{"model": "spectrogram VQ-VAE", "dataset": "synthesised sound scenes: up to three everyday sounds over a background", "train_examples": 26041, "n_mels": 64, "hop_length": 160, "input": "log_mel", "win_length": 512, "bottleneck": "vq", "downsampling_factor": 8, "encoder_arch": "vit", "encoder_norm": "rmsnorm", "encoder_norm_position": "pre", "encoder_activation": "relu", "encoder_mlp_ratio": 3, "encoder_head_dim": 32, "encoder_fused_qkv": true, "encoder_bias": "all", "encoder_qk_norm": false, "encoder_parallel_block": false, "encoder_inner_norm": false, "encoder_patch_size": [8, 8], "encoder_conv_stem": true, "encoder_layers": 12, "encoder_width": 160, "encoder_positions": "learned", "loss": "mse", "latent_channels": 8, "decoder_norm": "batchnorm", "decoder_activation": "leaky_relu", "decoder_widths": [64, 128, 128, 128], "decoder_blocks_per_level": 2, "decoder_block": "basic", "decoder_attention": false, "decoder_upsampling": "nearest_conv", "codebook_size": 1024, "init": "torch_default", "residual_init": "zero_last", "optimizer": "adamw", "learning_rate": 0.0012, "beta1": 0.9, "beta2": 0.98, "eps": 1e-06, "max_grad_norm": 0.5, "max_steps": 8700, "batch_size": 64, "epochs": 21.4, "lr_schedule": "linear", "final_lr_fraction": 0.01, "warmup_steps": 260, "weight_decay": 0.3}
Rows from block 8 of the encoder of a small spectrogram VQ-VAE, named by matrix and row number. Rows with one number belong to one neuron. Each number is 500 + 40 x the weight over its row's rms, rounded and kept within 0 to 999. All counts start at 0. Numbers have three digits each.
After each neuron's rows are labels from the 100 clips, of 14976, where the neuron reaches its highest value: "responds to" is what is common among them; "lies over" is the class under the peak. Only what is clearly more common there than usual is listed. The data: synthesised sound scenes: up to three everyday sounds over a background. In brackets: how many of the 100, against the usual share in percent.
# fc1: MLP up (encoder.blocks.8.mlp.fc1.weight, 480x160), inputs 108-159
# fc2: MLP down (encoder.blocks.8.mlp.fc2.weight, 160x480, transposed), outputs 108-159

fc1.364:472446513512467459551547496494470442477458484454486508508451520521486551442481422496508482488510528465480447529551547515540556503545456442515492433517446502
fc2.364:487528500486532531535563531493467595440521503496515453463579476511462571492574528563480464572581537502551495456463466602546531492522505511530448565527498415
responds to: coin spinning (35 vs 5.1); first sound: coin spinning (31 vs 2.5)
lies over: coin spinning (33 vs 1.4)

fc1.218:457444442481453573476517548551477447514561539541499532486422529575473522493433454454543448564565429511518445466518437549471496575537486577507553463570536462
fc2.218:518491541455469523485494565498425547470464458455527438439526468530442474551525483517418533546486536458509551487473449544452459554486555482508513437491514479
responds to: phone ringing (30 vs 5.1)
lies over: phone ringing (26 vs 1.5)

fc1.404:516480555471511545506492501530463476517499472515443517527474448493516492452391502522544503488452460534404467549544463464458557522509502511521477501476525525
fc2.404:475515517567566548533504437569576483447477584436388472471412514518491560476481508443502464421544440497484503561497539494509490514509537490501454491557479458
responds to: laser zap (34 vs 5.6); siren (28 vs 5.6); first sound: laser zap (27 vs 2.8); first sound: siren (25 vs 2.7)
lies over: laser zap (34 vs 1.1); siren (26 vs 1.9)

fc1.225:503538523549510467531538466480544430474561503492443595495429458501537444551508508518459481542525502539536456546475505466446496579443494520469436463481497463
fc2.225:544500500437509524461464535484461503500457452422529416450528460479445464501489489497411535507474488496476497534505454503464451507535558441515503485491478491
responds to: engine (33 vs 5.2); creak (31 vs 5.6); first sound: creak (28 vs 2.9)
lies over: creak (31 vs 1.8)

fc1.215:522498544549568492501456529473498541436528573454445486563478536509513481483468493569458504501537416462496523567562503503466464570548464531451480509518514487
fc2.215:488568486422544604509572462553499538438517518469511443476573499519472495456488477588452478538520524541452498483449403530511489570473538515491471528536460470
responds to: frog croaking (30 vs 5.5); engine (25 vs 5.2)
lies over: frog croaking (25 vs 0.9)

fc1.37:464484513491522576469523422462531452517459589460446540539405502544494531437447485503503478473514419492413468533505448476453518532495485507466488504530566463
fc2.37:489521472524577529479520466477522430444457552420451450487495492464519566452451530521509463539564421516495473592546519495519532495509504500530433513535554445
responds to: background: none (54 vs 22.6); siren (28 vs 5.6)
lies over: siren (25 vs 1.9)

fc1.20:571512524433565547529467506490458529550467439537504453494486445497464432532521422525543438489482483460549510471448516437473556545476471528458497502532464508
fc2.20:486522483569587492537594451496614531458525574518507467500500551542531550501491493534510413532539519526510489469486545477592497514498469492476467571569483473
responds to: siren (32 vs 5.6); first sound: siren (26 vs 2.7)
lies over: siren (28 vs 1.9)

fc1.467:511439527578519545469504508477485454463515550526525566534490501462449510509416510473487446459533414464457470436519500506470525480502485566539556556475483531
fc2.467:498542505499501493498552568448425520447444455465538435475603461487528534496537528566475490606543498484556511506533483570502545521500454515536492511476562480
responds to: coin spinning (27 vs 5.1)
lies over: coin spinning (26 vs 1.4)

fc1.170:511548521499446480452517512539504501535506502453512458498524505496413475531525492436499436514481419493412440489539547464450506580439571567471569548505496470
fc2.170:475521525579532458516545522512545490480490492503494515515533527489598527504529549497546480551511474501568527504537559455549543480425419524534517492478550539
responds to: coin spinning (32 vs 5.1); first sound: coin spinning (25 vs 2.5)
lies over: coin spinning (30 vs 1.4)

fc1.184:504446543449511552448498430497513553463485502468457500511543430541503550524470535522535417529542480531401507545501493458510504523492538523546444491562547526
fc2.184:541493488429582525479449459493505445509552467447485451489500460438484530415488517501510487443467476543502407529492503463538487429530514465557460520481426522
responds to: siren (27 vs 5.6); first sound: siren (25 vs 2.7)
lies over: siren (26 vs 1.9)

fc1.42:507422514491491507576519447540493464520514527565485495516519527539493423453495445525464438490543467588450514510473483457450556575434495532464550528458528489
fc2.42:516468495530501450514593529425509560522537489594554511528555526530504489554498495549502449566517537509505524404470548529599514505468468502476517562532506482
responds to: coin spinning (30 vs 5.1); first sound: coin spinning (27 vs 2.5)
lies over: coin spinning (25 vs 1.4)

fc1.469:525492478511454475460440494573507549539527462553485501476442536513554570546463485526480477467512435470483521532540536534550446478499463533464540498522503507
fc2.469:553461503584552444493512514458539466481457504506504437497445446464580512528470504458471436520484439516537485514574576435574462509532438437538536527485522524
responds to: phone ringing (35 vs 5.1); first sound: phone ringing (31 vs 2.3)
lies over: phone ringing (31 vs 1.5)

fc1.340:463513494549501551493527464457524544483528506519469518445474497480511544529484526465488560443476447476402545534434451429535531566442448500537563554571536527
fc2.340:504484454548518431524574518394562571513505517559579477512492521513512502527493542469464428600494462481527468432495566478606499495455490464484527524551524503
responds to: siren (32 vs 5.6); clipping (27 vs 8.1); first sound: siren (27 vs 2.7); text has "clipped" (27 vs 8.1)
lies over: siren (27 vs 1.9)

fc1.402:492490505479454552486472504553500494438563504553428520459484472539523459513451463460524520491487495537490485492503431477506492600572498472474494507484481534
fc2.402:503438526433467542494403488563506519538539474514483550487481531507456431498508493437503571376433559502464499468450450470459439479476558500494532432502392545
responds to: footsteps (33 vs 5.3); first sound: footsteps (27 vs 2.7)
lies over: footsteps (26 vs 0.6)

fc1.382:468529516461540550467538537568495557505548519516452478493499531521442455487493500501559486522437531541489520535488433492468542587546547556471567543472467514
fc2.382:488452523476405492490425526546479538545501469541505593503502539509472422526524496440516592441455561477492533464472462496433472511477556527491537408495461536
responds to: thunder (39 vs 5.5); clipping (39 vs 8.1); text has "clipped" (38 vs 8.1); first sound: thunder (29 vs 2.7)
lies over: thunder (32 vs 1.6)

fc1.440:485485501504478532485447549502444554464471524546525446475532519442472493472459540539514494568447500448480503454462412481551569537432469483465508483567537506
fc2.440:484538500478439499464540559480432555494454480523569500518575512542490419556467470553457529597498519473457556467510443545463508593464510516454545466508550500
responds to: coin spinning (40 vs 5.1); first sound: coin spinning (34 vs 2.5)
lies over: coin spinning (35 vs 1.4)

fc1.6:548506507419511555458555478477506507547481537569433458479471438494523467512462487447471523466470495465421449490512437550459571586478558465431503505475500493
fc2.6:428572483448560622500534397605517490457538518445421524500500527524503500428507501545517509474499499514469467545472392490483500537503507532507493504505461512
responds to: background: none (60 vs 22.6); siren (31 vs 5.6); first sound: siren (27 vs 2.7)
lies over: siren (29 vs 1.9)

fc1.221:507414535485540533537429544549462538554517530486483518503472437499430485486450474507538494469547495452507498473476481543460466527549496453516497530515470459
fc2.221:449577507490507536538555527571493536426477452455504449451590475498543502459550517562500478536521552496559520479499451499500502524464470547548520528458488525
responds to: coin spinning (36 vs 5.1); first sound: coin spinning (30 vs 2.5)
lies over: coin spinning (35 vs 1.4)

fc1.422:540463441546565586431533419504528444453489557465430513550483516547539494519480445472442456558542523539481537446446467466472442581463527530517505473517465541
fc2.422:473483461464545513511536442536527511499539511472488505478518502509466548434511514520520481459533531520507466485434501503570513452501529536515434531520448461
responds to: clipping (42 vs 8.1); text has "clipped" (42 vs 8.1); door slam (35 vs 5.4); first sound: door slam (28 vs 2.7)
lies over: door slam (31 vs 0.4)

fc1.101:483548497449452535491536468547553453450484443560433554519496453498529560505483541509479554488448486431519453553477544480538482539438566532561485537490560472
fc2.101:551486518478521485490469533511489576501498453500547412456520459508415462528498442482404495483489537510460508457482479550520426532523556435508510519503406459
responds to: engine (44 vs 5.2); creak (30 vs 5.6); first sound: creak (28 vs 2.9)
lies over: creak (27 vs 1.8)

fc1.89:546475497454535516458494427590509546454458504518460514538502547562484510501454442532479470455479458540402474459482491454435491562553530518435490518567490502
fc2.89:497487502402482536500450507536437564498526488496500536465545502479420532456564522505515544470540535514496486481437417587474519484465589561539439457519453443
responds to: clipping (46 vs 8.1); text has "clipped" (45 vs 8.1); thunder (32 vs 5.5)
lies over: thunder (25 vs 1.6)

fc1.158:564487498466536593507502473486472506486512560441439425448463456490465483498463461521461402571538482551496532502455488540487569463447541509524456479496533458
fc2.158:513496464507583550524512458505522497453511541423456434469469485486457600455503517490487435488569448528491455550493529542537520466523524486515411540532498426
responds to: siren (41 vs 5.6); first sound: siren (36 vs 2.7)
lies over: siren (37 vs 1.9)